config.yaml
model: "sound classifier"
dataset: "synthetic speech, music and everyday sounds put through simulated rooms and audio effects"
input: "log_mel"
targets: ["distance"]
moe: "top_k"
expert_mlp_ratio: 1
patch_size: [4, 4]
depths: [2, 4, 2]
mixing: "cutmix"
loss: "binary_cross_entropy"
max_grad_norm: 5.0
batch_size: 256
warmup_steps: 330
Rows from block 5 of a small sound classifier, named by matrix and row number. Rows with one number within an expert belong to one neuron, the router's apart. Each number is 500 + 40 x the weight over its row's rms, rounded and kept within 0 to 999. All counts start at 0. Numbers have three digits each. After the name is the row's rms in percent of the matrix's.
Before each expert's rows are labels from the 100 clips, of 14848, where the router gives the expert most weight on average: "top examples" is what is common among them. Only what is clearly more common there than usual is listed. The data: synthetic speech, music and everyday sounds put through simulated rooms and audio effects.
# router: router (model.blocks.5.mlp.router.weight, 4x96, trained with AdamW), inputs 48-95
# gate: expert gate (model.blocks.5.mlp.gate, 4x96x96), inputs 48-95
# up: expert up (model.blocks.5.mlp.up, 4x96x96), inputs 48-95
# down: expert down (model.blocks.5.mlp.down, 4x96x96, transposed), outputs 48-95

# expert 3
top examples: everyday sound; reversed
router.3 096:551519502509442501510526504525508478518517538497489430507533524497501476509527464431502475478502567489485545412525506491498477454473443498534508
gate.20 112:518549528497465502515488549552454449521533477538550447519508539402548544588602520497482448449514558491535463525576495482489475501515477520469438
up.20 111:476555513541539553569515566475476443518528481554536487520476480453559520591534513474465449422549552481527457552533512498500459451543530552455454
down.20 113:542462538441455503468487499669465475500452493515475503463500502564514452519513474513508515477478493543484546565510545499416568556549534488501530
gate.21 106:474457484553479592460497489424519548419505512496480511538494468555487444519514534433545533509467539525458489545466533388597486544487501486497556
up.21 117:596534528456530456474577474412451562474545523512417495441450496489441490507516515457523472423524507485582525520531509473461456583563500524495497
down.21 103:498483484573504546492474523552424541474512488498491550510519455533430442376516483495523490529547451503493541542589509488547507449500466557473524
gate.22 097:528445479498490471529470519526497483472519510458432559480505515474540483474556480562451478488511528518556463524441417508486479464522449559464521
up.22 099:418525469488472474584480513489457563489502521512486485569485471498483514519467453517505518553462489513531460509495463492506466505433553491547488
down.22 092:472501474554508426520518483442485484563485545469518442513594472515440531498534477504478506478475572464488522551581554535500529549483471447484484
gate.23 098:536382533503461458536480458558486609514541519476471518605464548459487559563516454501559554483551528494432505529502555484487508440470550450470552
up.23 091:564522510488531543473431554485557560539484530477472445533546587496462431511478484494534540506484556503469505458580524544486465494476483448448519
down.23 086:487505486497497510567522535534500476555488557526480485589528515492576547470439471576451455543565507487477455538504573526479520498540495530497392
gate.24 101:431507486512455461492545466475529481531483534567554571572552421524486536477482488438458499495517554530453543456483497483475518489509516516447545
up.24 091:456496470511479502482513499451546483505428565543470557579445470491544434488573502495518510470546530417579523479529524486424473534468491517559487
down.24 082:489442490494513452595551437517491493463529509491415456503535518493610535550498515532470473414486451507521536534471515456494428495501477478511511
gate.25 099:478497519535495484399447515403524491496509505531459468473505401560467461482530503566517534463531470474520477484532597489547450446531541497522519
up.25 105:470520480433438431457429550496475517528505477444480532525520464573559511525508493537545532551549468511486528464537638554499458412555461516483570
down.25 098:572405532494485485501532519493474526493481480417524458511479461518497591534542497545490502544502523477507418506457423430453459562460471511488527
gate.26 090:521491461516556444540447569530534516484469538519486493489447530472522517513507517527598482470517504556410469454530392527487528567499455431527582
up.26 089:532536485427498489533475495450572479583578553490464492481583584536498510445506533524560452441517497515477540506465525479518495455520568459422547
down.26 096:428485526465406438596557499455487460493453498585491450568514509520616470483479471490512446440522537528503452490535539528505583485552443506482463
gate.27 104:449487510511506549397503474507492473466520459480461486552563491522468445550491554508484530484472489466427512431543460510482506448550461481489534
up.27 103:514549590421547419497499453527546532548500555513530536489563444495461529554457459508491554434509453494511497493472515553498505508460593549508493
down.27 103:513488439544445480472499534487516492524445470546453458524520517443474501456557461483471532485569566534516533473529449493578548548526449505543521
gate.28 101:505438477606449485457481435517486448496504491566487487504587435451504452486522571586524436567524495456475597522520481500524485475516498482437522
up.28 100:466503529489490469466576492524489574568470512510529546508536468498455451523527419487495548492417488471562497509547551520524509469450506578545548
down.28 100:504489447523491474501531463493504543576481481534509528566531494531568519519495528568513500510441457496500454478521427545405514509476455483568565
gate.29 098:523533539566490562540522536464581491534503496471541424430558531445541489506522530495440474483530493556506406499478486487458490455574416503431492
up.29 101:498528535481469508505437535483466507548409527401545507578531503517489526481539489535518439494468484540520524413501501503498557462545506534529470
down.29 090:505476528496500502485482508532523495480496541545423449527503496454481511456482519512603461459505455451539521584545605476495484496457562498511585
gate.30 096:517464528541541474502507546443454491449446502534504549503503461536496458496535501459557596545585499517492451469432508489485537500461513480459474
up.30 098:443446573620541478472501521464510477495496481504549497432476535523493471427555557478550557559593495479506499455503564560498586506543507468490475
down.30 096:520495478539510502458440456433480489475502550465487488542555477578471474544455512447589454509504558510511487546469458446501519504544526446494487
gate.31 103:542528533465527579526484478478467478511477469506487519492497477446534507532596508549511554494514530461563446577464487519401512492563494519537506
up.31 109:574555509436442571428501480505441536561508491472483446478461502441567539498458520498522474492547530434588449515519505505455500490462466493545500
down.31 099:511546504532511485505482478639510498498498522493435517493470479479483467488509541491524518509503551512461503431543502522363518517490526499466567
gate.32 092:579422465526455502536507513481527595439512508505464500522501462524521521514473490515462455443534500458503455485491469555521423499484510492486515
up.32 092:447476497542506522501511448444544424508460480556540490517599513516469524524483531485534496497530466567507493483431545526477477534550475583515483
down.32 099:502515519431505486514509530448472499520467484527498500478496575446444508509457547584526425535448516492511407493512430468489533445549465432484479
gate.33 096:442469444479471566478505573456459504500575472488499512577487488516533448455565491524548538466515523541547525445518558538547454383512480489446570
up.33 098:488517503459505486467557515581491449508477541492496558607564505457531487487496489505436540549455506497489551559480472479480537543515463527421447
down.33 102:487530491443500551498427481484506521504494575566494511552510490440506433524492447505467485436470484501439526596511528510543504443470450530519523
gate.34 084:458483474456454471521497470559533446473541462505457535476470472490519504591570503505589456504455532543392500538470450508466585516502523437547503
up.34 089:556521527434463495456537433561507487534517521495498511579534539430441500455515481531462505538534455479513494519465565544526471563476553574430409
down.34 092:515538492582502548497508508457428514492563545474460454498493458483492511503530554536522509489449562545447485467481470447541447522504412508561550
gate.35 090:438530552561517589534481510534454544493507553561420530494524511572472445529521473505495470467457487497506520482467539475468535588431499453393505
up.35 095:454440499506535487444411501412509551497509490463555487438527535589468512464468477525522492521493474516476538515519573427512569456501508467480547
down.35 097:429467452495490467505508462445508507546500476534509507488520557517552536546490556485517499489428517519472474565549560557533550554512516517592418
gate.36 103:471538496531518472505609478513455527440432524447533545523429561488487490428529401493486460531506515493568530504401492451468466449507479560457458
up.36 098:467497477560476452467485583543483399531439472477481501486494486526516513519464469544477510428536488566487459443479470550461498556544523473494456
down.36 092:521551445460522484414501441541506535473508527477459472507476556471525507498566501522489564479475462471515533551534456489488450441522492525634460
gate.37 108:455450471569417514479493496543554484503601454517516485513520588532527428448495497472426436504547471511514499529504527542484520463440449472541480
up.37 108:473517503530492470524401463510554550561532527443509523559534467490536445483465508534505507491492523455510554499554525561504502479526497560534470
down.37 107:506495472519531447494544497418593452452511473512496493569527505555480520497532501522466504420455487536539465579481459483621502548495479484513543
gate.38 104:530450473551464487490531482500461400586488560492517523463549512465511520527490470474437555585460503494519501469492456515522480493374520449443475
up.38 097:601425481540504475471517455445521433586537537525555424470534477504530450461485524520478518468485550491547487478476451529572464463524522574443500
down.38 100:569476555517483549516486478561483489498536515452455514503428543548563395463558458525533478490521483516527531544504524470540511528467494559505451
gate.39 097:517424457467518410473498507522533513447543475508555491497535539499475565549487443433524454512465416480433547516555503512550535488530602492503537
up.39 095:474481519578556569471493433448521456510495443458484521523471401590470495485597527535472487535509517493500482520509536558467515567524498480504488
down.39 104:512546471492512532458497514472485490479515481458495501455511541449505506516524468513532531516549554504525521460605551415353474496462490495520477

# expert 1
top examples: distance: near; drums
router.1 100:452471497541518534506507507474489532463489462497453621530462525553483472483521453504529535498466450478506486571451467448414501471497506485454513
gate.20 111:457494520523561566532495437519474496486516457509500524495521489581508495465520527535435472604495500512506523590470491472495580513539481571493488
up.20 112:513547487471478538497526519498460463464500550556484505547498420496516456508439458442455457466479422564522546541488482516470513475496497472458472
down.20 093:486528527475439548504536500470467517565522512539548540457506475484518534521457435511518459503521558486493475484496538578489551477521585487417499
gate.21 106:513536557493537470450525517496475503504411471503534484481490521512511502461464440543482538419478441482531436479538551565575583468530468529522458
up.21 106:462482472519547493569529489503543541511549511516467520523463543548491580538577505483502437532418468549444499533447471484549593531458514521464501
down.21 094:518453507508477503521494457491477577442487500487430512496605486512506543471484545545529542516521443492486493495431463492426488480419473521552499
gate.22 088:536514537522489538495516485465635424525500521471560513413495469479545484502542564482523482513435505551540498547518451468478541455556507571531443
up.22 093:546490474480546507546516470446573535494496501490474537503546539478492498555540456495544535538457407522585513538503488446432555537510534507487449
down.22 103:535591418537503515480547525475541499527451500488451478440437505577530503441474518488494539462457567538447481476521494424577449552517514461543473
gate.23 079:542507534628454501524505424477494444533481557473560432496578490475524486464466516519507517494521415432425453526546471512529493535482532540608422
up.23 088:555523551526505489489501435554547477562556424489540490505493474502514524471493533461463516536464502503474507547564473576457474535525516487467485
down.23 099:547486503470524521511483560510471470452529514482473463537446491480499449521484540522467421487411480521418396514496529536481536435450489459540583
gate.24 093:495536541529484473475567592480452431455491507482475547506550494465483404567520509561535536564528493474430456466550456461571540426471508482513495
up.24 088:488426543561504435507565481557574510514556436501481467519542429514504451561480512590485532461499538464533485551497428526502467505460467522475530
down.24 097:482461485511507476482479519518535525464424512522456496443518531507557555463526484488496473464468582485410567455431538537503485487374455520482487
gate.25 097:501490481488470469523461472521469559538605509516505505541466519438489586514509443467549566452525490451525555531457538492523485540526560493554615
up.25 095:518541513504548532413521485452541376553496449556551534389497503533491540511459543549506507528462536547474487492497525548473517556537564472456496
down.25 107:448575465489539525509588477458483486580429463495479522516511467505423497498546542543447493456514495526450534519505445535498495505545495529454456
gate.26 115:559493515539493464526481459493443530546541481494537520484513469501491542558464470497484485465469507483465466562496516548511443529507453459368449
up.26 120:566523529450516522395450543481453498543598451544442487420425462499471526522519574477563575535472587537500502527532527454536503492506548459460446
down.26 118:497483460519440535522528516480507514560469493458429488473498512544498516466469501546532473418543499505506442580485565542583450447446514537477467
gate.27 089:533540471484432480454550416504501506510493523538414514391466545447507549561494579498585534535555565506543491500499480472450457525487510463543502
up.27 087:476473522472475539512485518509511553468505483484539482513584485510505443475470453425523524490489471530446527575461503497538480492523527588482489
down.27 093:492469554481461532473495501577500523494618531506440529485525417515497429548489534510508448432518540461460549489518571476459485513507519468569536
gate.28 110:488525495472515510567503458384550451493488485505588496474501537508598500498512525488522459517451561550462495501537490472498521453475497502502479
up.28 107:579445488464575503423508548489506497488543572475496562527528511527487457515556525440529500534506544450510487474493461466436503428466479472530545
down.28 100:496475496518546471439509580461485519493483543520467500539582507547425494534550487559432500479555477494515448538528527523497496490510566417403454
gate.29 118:490529519563469525498532481540563512396560495506480456527567456541519466526497487482436565585543425541525509472491549486486505489543473522488481
up.29 120:548565532558543542534519442422496437473466481453552466416508506501466475423503536532442508587485537522535468535500488495508513486523507497512477
down.29 109:499491508485493544482486545463525476565538444531464518511511491509520525538456474563489504513525471595487565513517518530478505481558475513491493
gate.30 094:484529569460462538553526485518600470471514556512428356539458481539493429517491553471500504491417562431507518490464558496530493533517490487528492
up.30 093:502539492459519525555486439528570477488479511512462460530476491561546507582517466444550496482368513445471513497459512516524545544500568467467507
down.30 098:508544482506490553517436476491545512503493499507577440499498467528540453456535505482576511480544514470518545569571509517520510506477533454563444
gate.31 099:461489442536532489508512611439555515461524487501469489490437467525463484523520524521528508391550525446506477496453497536481493521522561511551514
up.31 100:453532494554540487502490479469530558466504498447488535542515406570553545483467491548423462551473428545532506484425515487560536483395476556498479
down.31 104:544469512531499463553569475499539427531579500504543478573404433520481516533551526531466507433440507472515478482463533508453435545491490487492566
gate.32 097:515505454434452543470525449484492503525507399492531494466471504493486526557432487436561448445506504518500506495452532481499487495479473482514523
up.32 098:450497435439504534519577598492454480486510465519491458506497499497442483478460525481597469552535578556461493474538480411484494533498461514462481
down.32 110:514422526503461510456546497563522528500588439459487531419545462448501492512533508498439526498469452491509474504502520473524528524560518526537491
gate.33 110:410443521529506549513513543470503523446552501484451562533530486484519425505489449418544541520518522429543531502448522501520475453543507516443491
up.33 101:538433542577437549527500405552507552561503529572565539475474533436447472449535493490466503438489453473473503511528511534449514502488451486461441
down.33 105:502474436473536440491505584460545530527484570496508546468504508504564403524464492478580493558558490516493503469463480541478479478545509600499501
gate.34 096:509466522536453454509462514543490531509494461492493569474511590461396514480529487576462479539482524480418482503505519531510568518455490520467457
up.34 103:536523505429497453524534555451596470483510522517530475468565511519508551509503522447487468492491519560499484460447515531428515477491461507509445
down.34 097:454585509472457552543541412464507435473444455523528532482516456551559489427524559460513496540538550496494471483509573457532515511469455546463460
gate.35 103:482505517511505514587566508482466451489537543504516490577478415530542470523544475515488463437459473506556421577537566496520492442536476568523500
up.35 102:550519456520508515453468525482454434531495547490593494436430435533529556513425548467399462495529543481510473469449429555464493528557524515526469
down.35 100:485498528519470432459494505504558485517543442464496542472496478576459561408506495458519553472572484506491450489540444504493504529521539564480546
gate.36 102:537517534534489512490516489518506558580494512489542430519483495469516454479443456548402584464512472457529468578493528544476505506492555456506501
up.36 101:513486547502495544477526524463483567512521531496478511519490506524554480450395444550396559455533442430534481558436563499478503474518499468510548
down.36 088:502529487435487505544489514537529453530465511506564470502453548537533469509420498447535457522567509479493519517575481567441513530524487464475433
gate.37 091:529512481492516594470491468509548477504468520399490505564521520455507424448451486539477518486465482529473532574536506436499498512480530472432546
up.37 097:464434488487458469555529450494517499523454497567555517516532518528442441448523499431516517525380517459527420497512524596496462488510447557479471
down.37 095:519520519486551461530564469434498477473474452486423458556561466586440481492513531509541535579486504517500493423471508472484447447514473543517458
gate.38 106:496534557526499526460550508508555459477489493558471445453448468506544448506539521494512488501521512418476525472528436465517527462543555471504546
up.38 102:500432507488502488478449507518472475522501476495528529518576472482458497541397568483484469537492520592472477526509532584475501548507462563487422
down.38 085:485473497503566501476541534426481542436480567540492523547578467445513434485470599468431456502526478458476514471437481424482541475570488501543489
gate.39 103:523467430499534547520471543521559521407487476476454506523489515447485490521634570486528494490502489552459533497447484474486577471460479494549495
up.39 106:545555530484593463549453460516436465534544483433500496486462496440498543542513434483423495530568474452543474548540576452522518532506474561478450
down.39 096:543510536463489489455463477543395474459441465491443556523516483426461466510511498481551493470455406518521549523533427469508495453383473416577578

# expert 0
top examples: dry; tremolo; reversed
router.0 096:577524495498477508440525580506514522506515460493441516507560555441532500553474540503514531629572535539482424467540486522542493587425470435494486
gate.20 108:621496481483462504542467580535490517478515486500491472526433520526573489537450507445441566528504504565463477467486459526464549551488465471478471
up.20 109:473557552477512434499487464465524488569511528527516514513561519499512516478476472556535473467476509469511587486497554502557533478479525539488522
down.20 105:479471479548542477545563530455458496520564522494491485511463472525478446511519529528567586491481523444462518542501378491458541461564478504498507
gate.21 100:565506519526493535466574438492414551493516430485496557526446474488498581468522523508481501488464521556461469469534464531506458509540561484493479
up.21 102:527500496476511541567526489507567492442480421505522523488463571488467511497422497525395504511541452494473477502434440529523553560513449447530536
down.21 103:549519574511498500466517542507566545511395519465535465488476526566492497458521539474532541460561523463495461445500585508536535524499496573514497
gate.22 105:518483544568460551550464499527513470497480583483529503478547506513494516499535447569404467550486591470492415483472478509502404554523477530507471
up.22 107:559512480516459562520502446509564520504438497469558454510481460456441510541488519468447487436533519502541447495481528507478463533467455561555483
down.22 110:429527431461540481539476467406469482479528498519497481476481474518524483589499478507462536566446469525503471417499489574501438482484464410521502
gate.23 100:531489474476440524471577411539407515534502468512486506512501469468529614494537430477474536511553407490520530514467547500444483502483546429472434
up.23 097:536525474528518521477508553426496490469460476496473449450543441577467474476407480464502611436561508543524524471522485504498484525542460543490440
down.23 085:531490475500514579526452524610525471496496458500560526547482503416528529445424470499457477462544476529497451535458513548430594493490519506515471
gate.24 107:591478530506524536478482487508541574384467502473436421540495527484505474457519506543511508507411451463508533552487513471510531453549502536520482
up.24 104:588475558490562516544513519544494496411480516484418506584501534454589464516551511478520495526444455483547547534473552501541547495531562533522439
down.24 098:504511503521439528528454453455506533485555608527448557454522496457541498474485485449480501428518473531470560473530538466472516530458596530408506
gate.25 095:543486536468423494458469466491549509504512474453554504530484534471470564456498531508478562470541428415488498591509428472535502471486484556463450
up.25 090:485489514458509507478534492486488496497548483456487519481454506466466460517575568550563533515499568489517462558497425435527534442507505496459491
down.25 094:494513483552461537470454532476537509450527525472488550536497440511479495513508499543501465414571533458482571534499464485473524427424529576485577
gate.26 105:469494446525472551490524543523510501503564445485496517445499547450513452509480490513521405543503496522439438490532508449573523517519440436441548
up.26 106:496458545475534537566473465424444544467480490515601538583483505547496520473544583511468525468482570490506493594458511446473513506467513564529406
down.26 092:479469417508439468455455529521505507497562486466490511555558451466445509429517464517542534494573491494556509471540458459415469558536520446546457
gate.27 080:491476482491514493505534541511457462476583530561519552465480464453456487603567582565539504438514441499503523605416512515533547410530566510527473
up.27 089:562543476559453495488508528528573462520476469474502456537573498542550479512471568502427508523542505458466440477481452511553584585507513488462548
down.27 088:528533515501506500463501460459444519500568492486528525540534554429471523453506450477528522483474547496509501509488492416534437522493497518530516
gate.28 088:496436486553494502491547513510508527434453536489497556490520493470451443508520526557477521482493530519559525480510535548492531529540416501526482
up.28 094:488444459515474492594547550534356482468498527561480517511483525480538521490484516492537530537534534550447504439515496487488369537488504451496467
down.28 107:448496510541560516525533459500557487514436500505486465498560424494446522531431490469506431532529518507503438540483471525598534475494500486500509
gate.29 095:579594524501510465538573490546508511457475489500537464564538483432496480491499485474536448497463572522513493515460460517422451481602460498461456
up.29 096:391466504497532549496477528521472383490448553528494504459498488440478530557580519472475511504472404411499535583481459488447499479497512475474475
down.29 104:507494511503494513428503484602500466506467498539501500476492570472500533455526450477480453482506451546538533508516516517509495576482536465521558
gate.30 119:544457539526483545463516504506467492422577462420520469482510496497538542574503511416496511525451514561468428487491477487488457494466488439437431
up.30 118:402491457543556510514526527512537492438481544551489433511499444541502476464529565461431481475507481564483460548513481501514427509480461447560555
down.30 114:482485490390505464449530536653499484547470461498600481458455536477450522548511465480478439547447503471501506450509493502485497492525491454509526
gate.31 104:516513468441532471571472556522499508530472498419447555557496506476495436535519558471534490471526576474534471527529535513510639499550423481489524
up.31 100:540511472432492485485536481509483550444462488525486435574480473483526497567452446457455534464534524566496471461512494525472439494492445506527391
down.31 086:509507514564456484552510479452555406555508565498521499457496496469512513497535465531500387415474506549470497538504523488450441550505516488500515
gate.32 092:480569434491484547465533506468553479499445521480428529502552559519508470498580542531582526483483470487452561478452474499527574483546560446479548
up.32 100:491511445462484535471526528524566442488501440483431459479538559490529575579609497547499520523509525553504483475464487476518516453483559428478514
down.32 114:531514511499514555531499446513524456523449493513554518584465513439531420453426518556516448474570473452538548515485481528564536405508533546456525
gate.33 110:472494490595507466518558575434464437539531490541527486457457524523514489482514548549448491564491567503560522536490497473479543521501441404546486
up.33 103:507518507515570415456571525473517470516517477482499467604479531505474466445580580482479573516527490477515559505421496487452545494552466442571532
down.33 094:542513491531487486523442528528506508532497507508523563517535504477485520478532474518479551482513439473439549427466479449498472486493455514524442
gate.34 102:534517459488520483370535517474475510506548539467539509520488557549530487459389509456484523513429536491453456482446510559471412579475549475518560
up.34 092:422518481513463514575507454515481521505396459495510504565428518461594500507533476500499511486534547483452553488507508437493530488516449491510479
down.34 111:447544559537457490559567554446493510520498557460459439486535496527523484430466501509502456469392531570433447470501514447501555488522448531513423
gate.35 092:496493512500417498574541480565479505540502438439547525506509526436460525568564451600478499537514469476519513517501543509490556543439435450493506
up.35 098:490585549513503550474534519420491531462524464511569466474608515474516411403508534493478511515441516469527494490555485523540569480540482598481481
down.35 093:521461468532500549476430497613502497508553482450465454552487498506526512449381505465571496434522495509480466530467502485407566501470561533499447
gate.36 094:462526453494596478524459453509508412524512484532525495505592535491527484486514533488497447529457471446494475531574515489511528534571507503498486
up.36 096:470444521491524505397520526523506459508537555501540470432476492504506516485528517482547552469556442418453510469498481535452575552449532471469449
down.36 098:482521494496519441521547561465469511473502465506462580468478524558512500508478480522530506412432428549471507489514491520474522561544524587518513
gate.37 085:587473541532454465497486501505383484434490492603479523487464497480462523518488490566485494442515503540474476487501508480499433537541527483483480
up.37 092:576495580468511505470486447511455459446475446478450515534539521535479569510562520490507491532489531503513536501498530503535476427515504515541551
down.37 100:470482554586529479499536470431505457508501505512478500552498540498525506493556485574549493449410463453563536535447479524442457478447464504501454
gate.38 095:509574518431550558496486509482519488489540481404566556498498457497513434430506506435544432547488546455499504455479485516532516498514449476433498
up.38 095:509557535465533467488496480536425485506573505483488495491471508517471437402516582441462529472432518565437481531537475478529496526538516554531479
down.38 098:443576499480518527447469510487480485476512494456492507481552560547494451556492504459476505503519510537471483611513498523515538490475623566500472
gate.39 097:447484517463586446558564465488559502567465467493468452530513477524439429527494501458467554488581507527460542598437474501510554482486461479515489
up.39 099:535492494529427526482418516484489467517443554525547503481510486528469482470504443533564480497439462497550474361551500486486474427568474546472459
down.39 096:523476468519489400517506559428489571474422429468457516479512503588508496500575506551483536460444532462470456545516503449523521488518490522470538

# expert 2
top examples: distance: near; long reverberation; reverberation time: 0.6 to 1.2 s
router.2 107:466480480517543449557421472488563503495511493496524455494507522488443516509503570533476492441508440514443519537525505514598498507538509588537489
gate.20 105:529495532558460530521500483517510484498449630563477510393510537547482516453460519424522495530552470541537473418462494531501473485550540480508489
up.20 108:541449513431542452407504496530456490586497521521564514571454530425529522562483504484434489507449492532509531560476528489490554509525587496553428
down.20 104:468463468514499500402550473507464480530451481500487511504522481500516579448572530544532476494563476490528443573517480497553432572481579567488544
gate.21 109:534564547504502528499513519520530511464464540562503532498476437556515531512443473520453501405476445575516519514429487458486444536494573508441457
up.21 109:476544490479478538562491451498529576515503485445495598548444421517501503485543481512475524399528441526553446577441518426542528502535516532466523
down.21 099:472516534464545548568473511575536472579516485536482487546451438473426506412460480550461487525454549520459526467541498494505564541449500459509549
gate.22 099:498522527449523440428495569552478479521485513485484575466517501531462564492476500474461581534514500490609492513475487495459461499484480493512459
up.22 100:546547487483487507507434534511563502550511495486488483478500526470508464524468520514455473532543513439527484487558525539457481541529488479513406
down.22 092:520459568479523469506586502502529453495501463472453530494534577460604430537537479486447466559558493477530507513495501478459447518496439465486436
gate.23 096:510554468528531466557528478518583552461508491424522509500520494506502425587434479455490506493521494512470501492492412504480447523479426533420507
up.23 097:512505456481561509520455492405503477514551515419439527456455460467462532473527478527554532490553475498479506463527537504515501483518552501499512
down.23 114:502526522572544485490464492528484482520428496512542548561582536485528494507591520484489508477480503465491522553495496481431460563475519552509454
gate.24 089:575520513486505569404543522497479512478492434505457452452513503535454536475421525579460516462487542500488495508443476450487519485532427521511518
up.24 089:550465424493459524501459525539570510492481456633484472458465563529453504447527535511509540497465479526548491474521506424493451508489499492473542
down.24 097:400481523516546555486458504541434527486486484460437487532566511539467503513522554501458448560441497518509512508539482507507542459468475479458493
gate.25 092:465504518538489520500426499460397591544505490530494501485478444501517577468473486558564504507436494534456498490555540562518496479527479537569549
up.25 094:513517484459498493515586514534553519520544487494498565456487464483492484512504463483488495473444450564536556453402466501500437523476510545457516
down.25 093:505460475460530452536524497561546532530438531457522439509587474523546457509474534542444548550448520498512623508462447469527547530482464561465474
gate.26 089:437526512512473546530548434538491522514508496506567515563530491518465465461487452506462507484567536559546530536428499490473477407516497516559556
up.26 095:477482485456455485447530496468498498471528552565422499492538525473483502549489505508507496486476477572506521437484514531506517497480485516583497
down.26 101:509474536536482500506534528490446480497517503471500460501479492464564540554576458539549594502538562524548500537460552512582499432502522436532409
gate.27 107:458480449508437412487588440501452490531522568582556501459551529518558596488570574477428468559455524526494485509497425516499494542529489533493460
up.27 108:547471507499492472468498469499403516531491567545542553500497538551537588440435463423508490515489436477492544441490479578479496515490575435536488
down.27 105:551515552594506459467486490529532528566473503494537481613542455520490499440532470467514542418513531501559490526507546499541475515414492544437446
gate.28 103:478433464468467499512490540525477528588460496439587514535484531485534466447499493479469512466435425504379510486551474594508514553490545453518499
up.28 095:489487524511483497474562541495553517505496524497513435457471515517548416508488507531490566529444401384492509488534477469567465544501454533518487
down.28 094:471507392481534513503508523507564480488451478424543533467484510517548454519481501503560530481514500465488503525427495484467496521472533480614522
gate.29 098:499451527576462560478475546495446435514495434485497427560559506520554539509497599470517438446490554469465473529584490485500409474560471495537568
up.29 092:525546479506525449543569481501479458521464515488509557448451537521541553489423504455494474492458455567515513523373467470506484492476509474492492
down.29 112:464456550542531508500420560522488442568515515508514435520521480525546521477521507512577480478501499482509573526433560465579610488471460516490460
gate.30 110:457530534472552451490487381536538518516474471471584506472523489440525476526558499542519518453501422449500514579518544462503515470518546498546455
up.30 111:481485488479478546512497579486474628511557503540419467489471478502482543485511498547554466560485510460511454528526447459515554486478485433431532
down.30 104:495504425566479461480475516449528512457486459362564496452503528569481513503542502538477531516485548467477460459451501468469545522540483525552482
gate.31 095:459547517552479538527446451503540538490535529460496489476478552461573517558539484507532488480496429561520448530477461507494451439488528476519570
up.31 089:533527567507482521499506501543545468416474512516540480550449537494436452476502520547498521464501481519449478471479489503460531469535524425484545
down.31 093:457588498542475530511492489509557495504443554504458459410487521484487515537494428479475479465448560513461489446530518472530558482423555494469512
gate.32 112:491505552492531490553464458467489517489459545438519496498460439478479517478491505520507570473504486514527498575467571489498492528574511549399445
up.32 110:438553471497488550525420472515478492452524513528520505498457510489498506479490607475527470481466566582478514410497493471520473509550473480477536
down.32 110:589466541542492452497570462504525550507453501536438465475531514489448566514648501503478521493492491575477443497560485507514456428468526579485540
gate.33 098:439604492443515548552484470513462576513477510492464500437514419519579496552605545577461514499500512513548532500491506478504556485489463530541483
up.33 098:442540504431501542570484477535458513587459506500486495474485455456503462557517525606496475468478502520499538485525563514446570492421491452504450
down.33 099:480508516471529436551517543446506472488445533511469482437498528459454498520464583495550506426518550540501524510485458488491535538469445533547406
gate.34 098:394517473501490549486522557544515588497503470474460500489520504519457473484456498407492513512523540562520477446410553429516537511566438533522527
up.34 099:482525497477567469508500470503450556484536438497588492558421498489499522534536555450547552484510459486503429548491594490461523515493518467491482
down.34 095:497458441515484532466533526472439559537451439553447481516548503490488539438552521413513537463546482506526476501499493534641521508585489474492528
gate.35 101:411453545562487491532494512494486491521462520483529407542472566522480520490499532557452491446482449469485476547518541482521497540522453520549489
up.35 101:536501457486523483528493484536582506511450505534449528518540541476470486610437482477471515510569494494523463481556548472481471533441522619458524
down.35 095:508547535506478497456428476567410508560540522507503482547457453451467520466462495523484509515596512539514460522540473507475495411522561446446519
gate.36 090:487500464516422465534519471520448486420504496565475570508513541533442484500492483513530521599483429588539543469480521604441541548414474477514503
up.36 083:533570536559533472450552463539464518562505471534535388495458511466492451535459547499535508394564550512480425530476429479480493517428490521534545
down.36 089:523513553498515479448550431517412519510477533477543479458531549478483480516528518563531521555581533461454513498482554438509559460534497528558514
gate.37 093:486421512521469484450538552439535515499515504494516495464489455548536483495493450490421488497623493503535498500501528570505467559520474536544441
up.37 091:486485462475452477539446472569542488516544479459508529528447540481510473553532521602541494534470548549506579497487533474502526418432549518488494
down.37 094:562509499428583495437503516515445446432442480477521454458433504529508567539497511458529470454512466449469474518515608508533498521474534525487465
gate.38 100:471522492502428473455511491491427538460510479485509574486521482523493529533474472561484502552455547484476492476522473478456521585462541390484475
up.38 100:402523490546481512495489536481469498505478443501513504445527436549462529534469528579537510522508539537481496481482487524505513553470554485489517
down.38 115:552489503601553535458472537519578524517557461509416470543421526520512485475437531575486503531490483419516470480500480484610562571518511578458527
gate.39 104:512431457480564527508509531471515495574403507440485505524569495492538449488481525563542478424446531428460499489519512500478513519528477535479532
up.39 107:521490438473572512518427495511480461477548527499486524416473507461498523586533508466508453449526515555511511537451485443530454593524545439484517
down.39 111:549453541478471511547499463492471552512517564513496483555481547405537434513512549491424508501484510439442508503532495533619524519502421485502509